Rows from block 2 of the encoder of a small masked spectrogram model, named by matrix and row number. Rows with one number belong to one neuron. Each number is 128 + 24 x the weight over its row's rms, rounded and kept within 0 to 255. All counts start at 0. Numbers have three digits each.
After each neuron's rows are labels from the 100 clips, of 14848, where the neuron reaches its highest value: "responds to" is what is common among them. Only what is clearly more common there than usual is listed. The data: struck, bounced, scraped and rolled objects made by modal synthesis. In brackets: how many of the 100.
# fc1: MLP up (encoder.blocks.2.mlp.fc1.weight, 640x160), inputs 80-159
# fc2: MLP down (encoder.blocks.2.mlp.fc2.weight, 160x640, transposed), outputs 80-159

fc1.72:157133140064134107149103148120145145123090145156122135127131099174133131132145126097140177144097122173133146077154102138121128120165102090152132136137100139096132095089114107134134114169118177143141120095165118143118133138157137109143129119
fc2.72:137142135114126155113157126132125135145137120135102160141162177108129127133105057143103131136106144103113114096115147112156103123117146126150134185084167097075102092156131092102174145113168160128142148095123165136109119129142108123157119167
responds to: bouncing (74)

fc1.39:120093152093158130098124160116139132122110119142124165131122166150120142121102098139133161153125117071100143123124141126096137134144158100126104137107135092166109131115128178186126124143118156106092150100155144091139100089126154106164095138
fc2.39:169169127115173115114156137146096139135141103180097105119104144133095120128126135094126069124142125133070128134133141120172139096140114110127134152131167089113115137149114099136132122152142134139132106119117092184125146135142141126096113079
responds to: striker: hard (85); steel-like damping (59); clipping (40); text has "clipped" (40)

fc1.455:108084131139097134131160095149119145124107130129116128132150116122144067143125136106104131106097148113159112135123160123125100117118103138091152110106161127109132111137143091108168134169132102112081121148156140090112073107170101141126114148
fc2.455:142136118124151160123117128108123131115159127117130111095121155121122128090158139125111078143146134142099149144106094136135134097148182177155122102163161130137111128118119138125099148119119140101141106101153103135124143098095126160142128122
responds to: small (94); steel-like damping (68)

fc1.216:110180127107123123143150133138108136147154139108096107093122142164144115124112109139147177133116105083124143080100118157161117142150130123185150148127113154125089115147138078130125107115117126172167163082123114105144143099158174129101097103
fc2.216:164098126138122165133101088128104103106130102137146166141135125149102142147158126102156123146138128118135099132116125133115131131113136118112149146140140111121135099113144111125156130107139121095115132084107139164188104123136084143140168143
responds to: one hit (49)

fc1.237:129162160096123145135129091096112120135105147098136116110152142151122148168116150084127189167092129110160179084122098126141090105110123096111150107169145167117139174121128103099147137151096114136084163146141124168091142128145124151169165115
fc2.237:138118057126117096105073114146100103119110102168130103131073139144140113133157148122135082141105163153100108136153127140157124103118118108118107183134165131182116097110157116109144078116135137142138108111127168151175125150153118102093104118
responds to: steel-like damping (72); repeated hits (42)

fc1.622:108098150141136125147117064124096117121140088100106146106164129151155130151147116083084100156156127092095106130163116135144137159123142164133124131149137121138136147129150079120117121077177148115146154174128121141108134170129116143125155152
fc2.622:132119127133134129142124109157122153120105123128102140177148129156123165092131127118132134109127143128140133108119135140128122149094109116124159129100129191144122146126164135109120159202170124118132139139117170170123117102106125122126081151
responds to: white noise (51); material: rubber (46); pink noise (36)

fc1.62:131142154141069080131114108096131130165088112105103150121154114153105129123116129115123136147132113168132105094185074115132163140134107127113108145156095116091159130117132136090156152094172160138113177115140113124122115108149118152118171100
fc2.62:125148159086124171164107102153102149103135169163122122136139120114115136085110164206111148134113122123136071138123130151135121140112103140163103109124104102143104123101125133128144130119146124109120102175157114117092166204089141105113157136
responds to: hard striker (91); rubber-like damping (48)

fc1.170:166127112086059168115172125141153130121087132130127103112102134149089152095120144143133094099126167153149126143148167145117089152119143123105127106099135143110143185157143105122136133109115131101098113162112127133148154112090133126136138120
fc2.170:087133152164162118134106134184107106125129167130160145162119117140155096186142129164104148131158117085121133110140075111158155121149122112165120131120158073156170086113119121116166118130153107144148117104157129102132095146112157138144152122
responds to: rubber-like damping (41)

fc1.11:133106092128157126124115149124119131119155096134143161140126132144169155175130115097153112142153108145155099160096062108108139137107089087126117139128148113175126136129149113171164078094129152135107150159130150111124126129085122089120138199
fc2.11:148119178090118157119168102125164131147173164112106128153122146102115115112165138145136099129116132142120120113113092165130116115127140086152175136107162105117159140146180080139146164160134124165136130137083090162126168113132148154142118137
responds to: striker: hard (85); steel-like damping (59); bouncing (51)

fc1.376:115149125098127154121115129128113081069110139143159100160100127142101101106131088110156178161122087135093138144147134130120143150135128118123177125128159137109137121130145154148124106147175098122126124197085146145154147151118112168115126113
fc2.376:115141127139116116122163140097125112126133131182172142153164157125146123064091081125133086107097111175136133144128132123117102109139124082119105121106146127108092103146094120173145120108149130118129122172175111122098137100121132134133091143
responds to: bouncing (48)

fc1.425:140136133114104125189152151119141098130105157148162122108133153150134116220120126178119145144099111139132136129146138139127139133123075113136116139137132095105136137111127103072118119169115163129159124157049123157129059126154154088171159103
fc2.425:105073128168155149112104130157125117139129113106119168121128141150105179119166116111118139118153174153138086101126087115133158127126117146099169153104112118151143119122094126127134100117161147095105148074118143139124120106134108131145124148
responds to: quiet level (65); size: large (62); steel-like damping (49)

fc1.111:114144116130146150139107128083154140095156136133143184158117097152121172158106103162118124151166129085164121120099120164107103128099109137107148110118119139123138118122125110132173141136165157172113155137136160128106156142090143097143150125
fc2.111:096123117105106105140151171134134144133138144099130108116124151149123103112111162155080073096109108106142104113171175111164141111154136129150163113155152130091117120109090140154142119135130116114164117120130162117164088166176100139115135147
responds to: clamped rod (51); one hit (50)

fc1.315:128095102150115105138109157130114150115109156134138082111091131121160117134083173170129143147153101187124189116097118129155143076162158145103158123108098127174109126133137137115132146100101113105163136154091116103115150126147096171133143114
fc2.315:111123163158135106085121131130113116152157131163122150182175091158154116123130154109075103136121124122125095155098171162119153173083125183157118121095143133094086152139135161162127130104160127120126115202136158146139095119094117123147140153
responds to: bouncing (69); small (65)

fc1.179:139138115098122103156110099152117163140143131146091155088137097114141140120128119135116140114107120100156122191061121131098115090154157131157153083106178138144103108130098133134134115132104105079107106120144114088125131114104110150070130180
fc2.179:149115154120154125088130141127137114145110128167132091159122154130118140148130168121105101128129110115130152116134119115136077134142196151115124125168068142123126136145181169161147184158130143147140139108143109126149114142142121107150136109
responds to: clamped rod (72); steel-like damping (58)

fc1.570:173093094114128101108140114137143171154129033116149131110171102134155119121139143090169140144147142156141072121140152135122130125121103116122135144104124125148092117140161120176099162165155161121134140121132119144088130137140131158108132130
fc2.570:099137123152111145081166145115137112115095131139153103144096131152138132123131097118097115139113124085102130097162114065130130126140159085104125100118169128164153130136178127144159151143151078129139149102174102120072131129112167118112157108
responds to: rubber-like damping (99); one hit (55)

fc1.156:147143111165128145131120138112128116115125070126099072163144124112101141138096141153141118150130172123133121114104149144128121171178118133122126152123122109121093119115099108142137095153122118125127158140096116149138137158100114114140100149
fc2.156:131090116092139097092100138150132182124153112088165085150155117176150148118086115106106083105094122115085148149128101118122149124134116090140095111116152122108110113125145140122139152119129110121162113096134131139109154134133106130117169111
responds to: clamped rod (69); one hit (58)

fc1.610:109172110157158149176111145081126106122143105135131114129159186093108152105146120083072134126121107156086107127136124122148127112136144123153163134141134150134137141111059134150120110134117134115136162139123135110117144129140082170108127150
fc2.610:106158118102120150116154126167134145119129124141109084162156089129132136167090122137160123102126156099146143146111082129184140146116108119113134110122137115149167102141110140077162148112149122106098119134148131161149088133138131115119132097
responds to: thin (high-pass) (40)

fc1.572:157133103119128133121134164173124162125114138115132156134134151131116145125134144118107174132122088160135143120145142123137070110133144164136127088158073104131172102111132155137118170129156094135119134163104139126138153115167129130116160153
fc2.572:125132122157090104113126114099172162129109117123144118133147100184141155141131107088126094127112150096139128147123090132132139125115129161136160136142142106086140136150123152145124144097125166165173078102112118122124116129132112121161132115
responds to: one hit (61); plastic-like damping (42)

fc1.399:053059081137133145136129130110103132150114150131101143087120118072159053113119143086127137134117104154129160123131139148120131176125117128183128151136124121096157106098131152135139108133135138122135137145129085127101106123149137128148114098
fc2.399:186151110096152127108091152131110134107149116121161113165183093120152190097126109152134122154129150129143134166108083117144147090133125140144134142162112156138101132184098113090093150155139143119145140112099134124094104131086124070104160098
responds to: repeated hits (50)

fc1.265:166107125152153149146088150103116190123119123177158094070099119141150117143118117145135113121111120116123106101125136147111153177120122139154112135120149131130143163139152150134134117190115137131152152176118126150141102143144094158091128128
fc2.265:097112166155127102112127137081096119117161104121080163123139107164127161144162122121102148126120133129132108115128170149091138153150152138154147143121134099174110117142079186152059102121144179125141129162184150121111147079116133138143080143
responds to: bouncing (63); small (63)

fc1.298:082133142121109086133141114106160147104136078138127162130135132142126136156158173115101178113122084152098132108145124116160126134115128090148134145166129121097081124143120158140133124108134103117139101086151078106115184113119104179126114106
fc2.298:148141119163124124098098136126126110145113099118154087141133124130084105059077115154127144144110142131109075164103095126106116117105118146131115149131080124092157120126123107112109131140110106163110136151127134175067121149158134103130162123
responds to: rubber-like damping (75); one hit (49)

fc1.215:096082161159129107078154139129113126131079142160123138164151160109125113094133142109111156146155140112120144120131152157100134156114124157126160121129136121108126099077106121111082114104128114151145119088098094131157131180132156113129119156
fc2.215:143129151090143104168117173164133091160128088153092100178132143142149123107147100092092089101066125151122147180123082130117163118116124105136109100134136122154146124136097134169138127174169146098130124068141167115077123115154101104096117132
responds to: hard striker (87); small (60); action: bouncing (43)

fc1.86:128124116145120120129123126116104140136167079156148135137147142118124127145106141124130112157152151123142178128137132152092115142170112145152081133121135139187090159118156134096116117148138137179152091135107126120121120142147127122092150161
fc2.86:141108143161120104097072117129106114159162106154124124200095112134144109184143129113092108078136114106143069131101127123114145148140150118143136131113124142117155153140138116153148155131109136143082143074139125138126162105162136137099143114
responds to: striker: soft (97); text has "quiet" (68); steel-like damping (65)

fc1.213:083108134119132159108088091096147114180101103074120136123148129150112149159129139114138140114151126119113138153121148152101135127113152104113114091119157113130126168158138090138093120155103094116118175132162125100143137146124160129119097155
fc2.213:111085093172110096145144157083079102159144112103161117137135116100104100089087139089162133103136162091099108185116093138145120146115135092126105139133146134139150166108150138132149120133117132140104164167119124103139102146119164108151143140
responds to: steel-like damping (52); clipping (40); text has "clipped" (40)

fc1.580:141115117123134119084152100097101157116112168146138092086142125135140076141134143083137128082122148121150116123124115137125172164151116080129076127147160152153144160121152100126079129137114130115103108132141117124161137127166107145094172110
fc2.580:122134133121112131138076140099135100120151109129110089143106137165147139108126159136140094146110112148090088150124124109125102152177145124146140148168146113122089140106121130122132146113132157160186177101105132107164125101154099113187101126
responds to: steel-like damping (47)

fc1.54:108129159125088137101144152088077140121122100105107097109119167123152098116123127114110110126126119145110116135132141146133131139149110091153130112110140112166099111127154167147130146114128109139144096139150144122094150091122165113140159110
fc2.54:143126146132173106147069100167137111143149123112109147169109124070109142137142142165139127131126152126142128144128135112149078145112134136153102140129160136118153108114096161138123127132105152143154106139119129138076140144151119143106108147
responds to: striker: hard (76); small (61); steel-like damping (39)

fc1.66:138138097167151168105126170134102096138103106149131119141051117110091129075135090152084121121127129118146112152118132100132166141131135156178106120129146155167110151120144110114126136097090130159113168073107107111154128104138153168148130098
fc2.66:117121119080121141124108074166156086147144119146108126155125124172175131153150182096151132134159132113120171149133117150127109108112150136095130159119132078093138067108086167164111127144141151107128117146137101135111112145117109108106113157
responds to: one hit (58)

fc1.138:126141152076099148118129074132149097152195126143144094126135132158119102165169127159089148118123114144101156098146117124154101082087140090135148094130111152100146166153125142107093115128091105087135153170133125122104126111113106155160108128
fc2.138:136159128146131119119134133174125165140144127134116117109102102160153119103136147116116081138078145132126115148076145092137125157197097124133116150126132109144137147152134104124163090106151143134154119063129167129162143110153118093103143138
responds to: striker: soft (76); steel-like damping (55); bar (35)

fc1.529:127124093156124074154122114184127175127110111101118160132125124121164120147161184118133107160168117125111139152144105101108123141124126127126117122152149134113128140153138118125156110100079131135194138080125072137116154136155134102132107108
fc2.529:138121137153131115101154123117097101139174105128098144130136110125106123125138133137091140092150099165126118149094128173088152083136120101150088129117126140130114162124081129152126144118170128131104122147179158122110124144089139139137107097
responds to: rubber-like damping (52)

fc1.469:112126062094136157106085094146141104125100173117118097147097163162127134132119075141131107108131157120149160109065145123133123123136101119101141157140099126141111128057120159165121084133078129147123130119146115116080115132115115129129123133
fc2.469:112130143143109106142143178126097142125170128120137141140099096124133146116135135150121148099129138138134142139130152145099120081092077154155132101116156138127152126178080160098159132101140128143176096122140165108171094112126120104168131113
responds to: thin (high-pass) (57); scraping (50)

fc1.74:156147098120079142094168165175118103133153129117161098125140137130108115113136114126132106118128152106151083087102180143124122174109095107127116094124143129117128181072083132159105117138145101098076168121121167131096125141122176134115140096
fc2.74:151094125132118131141123130111138128123134122114114125127112125110133135146179127131104132130163136118154108096088141106150096151129099136147128118134115148156128117119073113172113173125169129135165102138134121099139155156138116095125116109
responds to: one hit (70); plastic-like damping (42)

fc1.291:141107174105163101102122128145095155146120147077136207139171165125132139130171115097118116086097119209137138154143133083128158127130138112142144093112148155108152083147162152120136102156098107140159157152116132109138139145140157144121146097
fc2.291:105209102141111160147108116132152119110163143151140080138119142139121112136110131117124111155174155085126111126121131150146113108134179138106090125165152116154108137119128106122113151088135145080094125101132129153152092139145088115142167105
responds to: striker: soft (92); rubber-like damping (40); muffled (low-pass) (39)

fc1.623:123132118134137125108099115091131172111067127111147151142153158118118136105101128110101173086094141088128139090087116117137106173110163157141124158153083110084132127131092118132096135137139135128124129158123122112123161115082107117112118111
fc2.623:162139140102125132116161137130091137160146103145137106132121104131123137115140133152104150141165131142083142125175107138137142083171082108133126127127107116097151141187098140140119139111080168129166095145149106097151105165182127152107157153
responds to: steel-like damping (37)

fc1.632:093187093120141155147141135092127139115167119091117151180129107107082159137136112141072068145131108105170127102153152143143150148089141123103134097075140130107084128126120101127106095131152126133110155148136164126120160136116139121131150132
fc2.632:142105154123128078117100110126132102128120118108141124092100147140169152143108128141138060118129135126108121122149145116149068118149091153144155124158138124102148093120082130150150156138130119158157107110154136104137064156171086166128141084
responds to: thin (high-pass) (33); clamped rod (33)

fc1.559:134131133097126107159131133124125104173129142133110152097165112159087105236134130121153138127122141092105194101167117147115156150114106128132157157160096120144124155109171108117166083116133141162158160138120134147120138123146118159071117138
fc2.559:121139100133112153124106097129152128120155125126132143125131125169100134104131133140108098124113075122112088125091116111123123134095163131083151149123135130136095151116121080168120141099150131141105118108141119141125098125163118144143145102
responds to: white noise (26)

fc1.589:114122124106124117121128141130124109125127140139104166118123117097163139137141107132146106143164137149130110128114151137106117096106104108111117113115131131123131110157086079134089155143144102111121132183138145110129114148146105147112125187
fc2.589:141096100110094134096126089153125082150140155117122112173172112138140160139161173112117127110141100113139151123115094108093162126127164110152120151141120093144123108124159174138105121161145121104126165132147112169133136147083156102144129127
responds to: thin (high-pass) (93); membrane (36)

fc1.627:112171127133132072138107129128109123127131125135177120079107129098084105091116139132112140124142112092119108115122128103149113134114119164128093091170155106125120130100168135126139108152140134164152143122114151121121138121140083104113118147
fc2.627:141131139131136149185139169176116134141122076125164115140089135117107106178100115114176102120125154143134134151105147113167091150150118137178124105100122136128112108134093120096103160140151143142159127126105135115102143133096122119093142122
responds to: one hit (65); ceramic-like damping (42)

fc1.516:094140128121160138088116128054096178165089129105126102156098143117139112122128144098121162167130140133121141097130116106143159092114144099164105126135167107143158163118145136131128124141145129139141133149111146118123096134176132103159123145
fc2.516:166115182084105140163109115166121101128155134156123134116107126102142151115148156088133080134099090124112111146115156141123058089118068138155126160155092132159188118130128160088133122139094127161163104112131136121108124133113144122113108135
responds to: hard striker (76); string (35)

fc1.440:128101093114107094103173080131152140132128158130141140139104117152120104152140104095136127095091124117116123139056120139125122083143156141101151111113141167120157104162123062129139125142147147110091145115163104118164161131146123121114131132
fc2.440:184108123127165086150078143117109109126117129146123127118101102116122167122132131127101104120166105125152154147172141151134108140144150141118104107154128132116132134109093144090110149126104091150140127154105119110129081147112122121132143122
responds to: striker: hard (84); small (67); steel-like damping (48)

fc1.148:101128102113091132151111131152149137118121148159105110107120129135085097153129115140110159161139126117134094116135144151148129092148106122151149152135139155182091159097152088066107106114145134119147143103134102133116146087084148161065152150
fc2.148:119107175123066141066150107124148118102141111138136159135107118165133122106132139147121128145133129147092118119140086106137117160102123129086136172142154147163148120146170142180139117111140131115114111118143114127204093135139117128101112148
responds to: striker: soft (75); scraping (51)

fc1.458:118156144162111133140093178072134093134135127134088100091093116134165110128121151112104143124139135138133129138117162118123088154095142080152131115127104154134141150099127119150090113131087106156103162083140145136088120134150131151150097145
fc2.458:101132122158124166095182160145098110135123093154106141120135109124124111161111129120099111125147131128136167168147052189105136121164122133159118153126107133141123156137144141160127115145142117128146120166084148129148137109115165147105129166
responds to: small (68); steel-like damping (62); shape: string (31)

fc1.68:096131171112071125120153080140139144105132113112113116107120148112158104102130113090127112146122107125107105174132110141128108115137133074152116100082123141129148131160158079113119130138116140128080094140134138129112136120128129127146174149
fc2.68:153087119086141171120146100105127109164162132088131153107119176151137142097136134173140152121135127172122145131097133131107115130168197143132145157168170164129151155115147145139098139111126111112161118098141101085095112097114153145135127114
responds to: clamped rod (64); medium (60)

fc1.30:131140112113150103087130129148099130146073114103177125094093121126121142101121148156113131143127164178097123148122141116155086159123133121086121121123126110138166129126159096133121070120154111123106149105111147145127130160122143102134106110
fc2.30:158093143126138145175114126170125148090192143126176107154109112122149097137131126116114092136129170119105117161120111139136162111102118119121153138146126154136076110140122148115189137095121116159128113155121145109149145192093157175151097137
responds to: one hit (46)

fc1.408:125102133114104145145117113120138113148124137160105103143152124120099122134161133117163144121168122144127166149161122126128122103152124119135102102183158149121075104119164109142186087143160152132126124145131087161134173131087124150116127111
fc2.408:150177117128115158134134156130183188113116082100116150107135108114121113141089112123132153138096125142160132093081116129129118148154090144129141165106135122144170149142137126121109151133141107148147112109059128110102090131156160150154100136
responds to: one hit (46); plastic-like damping (37)

fc1.136:124166125099115145110124143146133060104105166117150103140168118119107125069091110132160144135129124150135153151174131165119135141140121120126168130161188125104130069114109118148104144133184131136131136172085130153127129154111135109116134124
fc2.136:149159125110125098106140124136088121141158130139121132150128110177143153092118113142043106119152091142145140124132126130114158140102159118161083142176116135141132123130102155115139128112126122126081079120169084116113179113113101126136111126
responds to: small (79); repeated hits (54)

fc1.247:074077153168140101086135114114191081131125119120163118156129165123117112103149131131102143170130139128109121126124117130156150107163115130157134147182096152150138161129127141110125131104105125136128122063110117124140145083155134135166126150
fc2.247:163173115093150108156124091155096134108151104149121110118151105133112130124105148120143063098095082092136148148130120156127141117121132131096117097093153089090157095111122125150130168166116144096148133132189125134089071131167138119100134112
responds to: repeated hits (60); rubber-like damping (45)

fc1.201:140151129134130175165118143111165135127152116127152139155100131148121147095122127124155157120128152104136139108091116119096141133133115090105105139100126145129127084124184125116145102123106117139123162071082126183085113142120133119133094149
fc2.201:107163117133127105128122100183123102134134125134114112146113123129136154162118116130110063108131100134105094124122110072127108141097142126124150133127157113130104164096082136179158141134123116147161090123139127090164156114180155105097138127
responds to: clamped rod (46)

fc1.312:157106133189126117124118112135135103114120187140098150106103122096108100148176117141150127143119120130135163151147161108116089169162123098109125117185113149125124137147179119137131103149144131126139089168124169057133106112107099132169131128
fc2.312:146134114122142165104087136119099154108134115146104118110138148129138129129127109146155190128121134123123134122172116127106143134141161129101154101156169101088152098124110125129172174139122138161125113141142111159157097111147115111143136152
responds to: striker: soft (75); scraping (54)

fc1.501:130104138104155134135156080117123107126104123110157090114110102138128157140164104104153139136166125089117134123105169094101137081099127156131149075130116142159139101116137109097165120149118081127085143126096158130105104098109160137141099128
fc2.501:134133150129147076106110161185125142116149114153128139152152131159143155119119123149137075141140087109089106138085150108117095159136122149134107151108106125113126164116141163157122132104138149110117112125102137096162153090149076108108113116
responds to: quiet level (72); action: one hit (46); white noise (36)

fc1.218:115126090157164074153078113154111111118135138180114140126125153100162119119119101133130112163102133141114144142120113115112132101153114154116113131125113138177127144113127167108111090170093179104131119105102095123142152120130124135138166157
fc2.218:122141137127135130121117124111081136155152133135131115171116110173153132089107109133119120082158125137108099145107147135116153145096143139144118118117167170125123169142119147139103148099145104160123116167178103124109073148155119127131132078
responds to: rubber-like damping (60); one hit (42)

fc1.393:064108143113145168117138142140127155111079188102152123135087139132128143119107112096128115155113140146140131092140141126132119148142134104124090137106153131129133125119126083166170181163141153146135141119119132212157147115142137131110105136
fc2.393:137110193150137150125143104110104107143146147162116127180142091136113122132126111106117060099142140123119115109111125119116113111120167120136109164108121151143136164107134150160172108124125112166147119150180123060167133176113155127155129114
responds to: repeated hits (62)

fc1.487:081145090130110195114175168109125124140143118130122171151107118134139153098118108090087152121118110129143155123104095124152142163130161115188121109107138135101147127104146138176134168122149119123130165174165104116123138110100117107130111148
fc2.487:143114130141146110120134151119103161128178075153118114120147125169129139137137145107104120115122180124149094148125122115143095128091159154090109175169129122179141110170134168110153083090103123145097099142157126130147148108170092158116085141
responds to: bouncing (95); small (60)

fc1.389:117159100145112121113132149143111146110083166129140119098119138119099096119127130135174131095151132171135081128092116140094159169137135151161121111129133131131134128136173148138136137116127154128158113111126160109108112081132181091092121132
fc2.389:150165084103166122121121100110116103154143128160099116150161122138141150119126107121053160137099145104111139178172151136151081131176119098127122137161170108119092132125144145121120098100122095131101158168128103121127131141082122124125105091
responds to: striker: soft (93); steel-like damping (36)

fc1.583:126128121171118106126146102117150116093178148127145101088139094123107130135124135177098082116110155123102129145128141130111092158113101067136140137092143151144128129132171098095144167085126108093121112132123168103128146123154174125144113132
fc2.583:164143101127130153137110127114079166148117156158141140164102155130116130098113098154130137071102138149155086095125083132116118113128156114123117168127117127171131111152118104145070148104120152115097142084159107155119136099094119086129143123
responds to: repeated hits (54); bouncing (41)

fc1.474:123144108172108153145079153141164138119106112115142112141184172113140133138088126126182150127079110153115163106165152168088122139168146116157105163141061115148135156119082092127149126148160165142097104130122125166126100121144133130138143137
fc2.474:165157139128117158160108151150083119150137118121156144105146151177138126142179081123091112119121079078105146096170134116154153155135089115130098134112133152118160107124136078150133138186122151157121108153157134111074164126147126109119153139
responds to: bouncing (52)

fc1.73:131161137167099154147108160126163143141155141114120109178188100146127111155101125188148127129126144087118102145152196097114127124153096160110145132152124079174111144115125098133109140104128114130122146139142125148158135124156119129142093132
fc2.73:144131125118128127154146126118109173109115109136172132100133137113158108155167154117120082124120190125158161114153147163110136126099096133175131139124112160125118100126137098089129109134155135085119105154130139080112132156139064116089104137
responds to: clamped rod (29)

fc1.166:116142139125136123090135094128132132102115075130115126156083166142115143100088123141125108117117158115105166095107188083148162126127128107112107124144154106160127113119135094169159121152085126082172142148092130138178112128122120110093114140
fc2.166:157153148117134117137163142154080108117134122181103138129186131115134108146104137147130052125152136122120115111091108146133102101150128109125112092138120157124106126137102121115130138138163130135120102077132123155125132112147166141114092114
responds to: small (72)

fc1.318:124115149147108120152123125146136132106119131128129086123100150136181159120057109147098131137176136133149209103153179110130100139156118127112179130134120121110114134145155121170156141103147131135123141133109163142106144156127126159146172088
fc2.318:161114148171105141098175146159062123151119102103129142131164135129153113145144128134136074118141117095119124125099156143137137143064093157118135136126150133132122121137111144124081093160150113123142104130127100110166117071106078145118146147
responds to: bouncing (43); repeated hits (43)

fc1.317:123143100134155106089148115147149133130106129119139087150165097132163156115122146087124119162174138092141119138155153134112115129111111156135168169107149143150115166125103138094152112087114122103177160156132108140146160135141139132135154117
fc2.317:150133132086151121117170156141080151076063089156100146126114117143118112126178095152132076068113120164134082094094095115143161116134133155169097128109149118133127088178115138140107155134121106142137126149154125128120100102106103110132100126
responds to: rubber-like damping (67); repeated hits (67)

fc1.49:137103113110117126134154096090151140114137158093088097100088123177087169182123129117142147089132131116125149115132138181098110072113083123142123097168141139095151135099148118162115162148125101142086121113137164171100144140128142126108132108
fc2.49:161112133126133131123111121135107121131139104165134112156161166094148142123095139157127086110073149128110134104128103134144129113111103160178128177111158110122114134131066153140143121178149149139137125140121146131121121140090099087136128081
responds to: steel-like damping (65); string (35)

fc1.471:139169110161166116124101117129139133128128105123132105111130147145123113111121146172134121156116092172123152128105142148134132092140129181132138142176134129124082111125133165130094094104158164112141150144060147136118148124149099133129143110
fc2.471:119118133142131087095127155122121151150139119149101104128145142154127176127106122101105080103152171150141108137122181124135114104095143124123105162096114174183112144131131131119170163124146127132125132149157134143106105144133150161143117148
responds to: striker: hard (81); bouncing (61); rubber-like damping (45)

fc1.46:134117107153110141139135161161086129164100147116106115137142128095135110112119136134103126136102111152165122134140157103088201119137091124140131151114147102127155116163144117060115113140105112102139108131100116110130079162127125175145181140
fc2.46:159092150102154125156103157132115126154146118125145112136158112130101151143119146134152107131114113104102154142173089122141101117098196125099166150097085095145114136133143126193126142140147152105132146125144152109133166123107160107148127136
responds to: steel-like damping (63); square plate (32)

fc1.410:111108201154155114124118112139126117134183130135139106149177155113146139161171122121132147118160135137108118119136167099102128107141099098098143157117134133137118135154112102154116089153122100138088135154164113113143135136126118121174138119
fc2.410:109168104101097171155148154157152141148133105149141122128082087139062134179114123133130111135119142116169134109132119146112151148073145126166122112071138095147102117136133118114090153136147196093145124096105135119135104127149127095130138109
responds to: striker: soft (82)

fc1.220:131146119116115111077164127126128122128125134076121139125098108100130146101166098102105134159160100129126160166103119153125121107113124117117144147113162186049172158099166126146127150129119094124100096091104144164102141101115147138112137098
fc2.220:114145148146115101145149108074126105136116167157161112130098183130134136115099148156142077110138176100146115125161144130114134146152095157163105142137147146127100082141116119109112113164133126120139113119122142102119099178129109140130168123
responds to: striker: hard (81); small (67); steel-like damping (51)

fc1.182:116096145126128124150119118137114159144148086129137129096150101135130134147131126200097150138108116156168094124134216116101118121091097138100127095118126148119096097143152097122126176157174117095057155114137091167114145114170110123106134120
fc2.182:122114103135093145157125139126141135083100125129091112152135133104127135181148113118141049130094121094127096119130067120116144078139145091150110140108119073143155124164144127141153097123136133120179105111134124085142122109105113111098149094
responds to: clamped rod (52); white noise (29)

fc1.586:094144125131144082126140180135134164166133099153135096124094166106142115168112112136158164121150136129113114101128151069118118132143109135117108156150144108114100125101133102098112114143111171167093152160144122146098102121145114160134192110
fc2.586:157148094167126130132131115148079109180104108092150157122157146130126107142110136107072107109143074115140090135101108183120073171116117092150087106134094139118167142143150161109122123142117100132120123133120112114108146150123136096130112184
responds to: steel-like damping (81); clamped rod (46)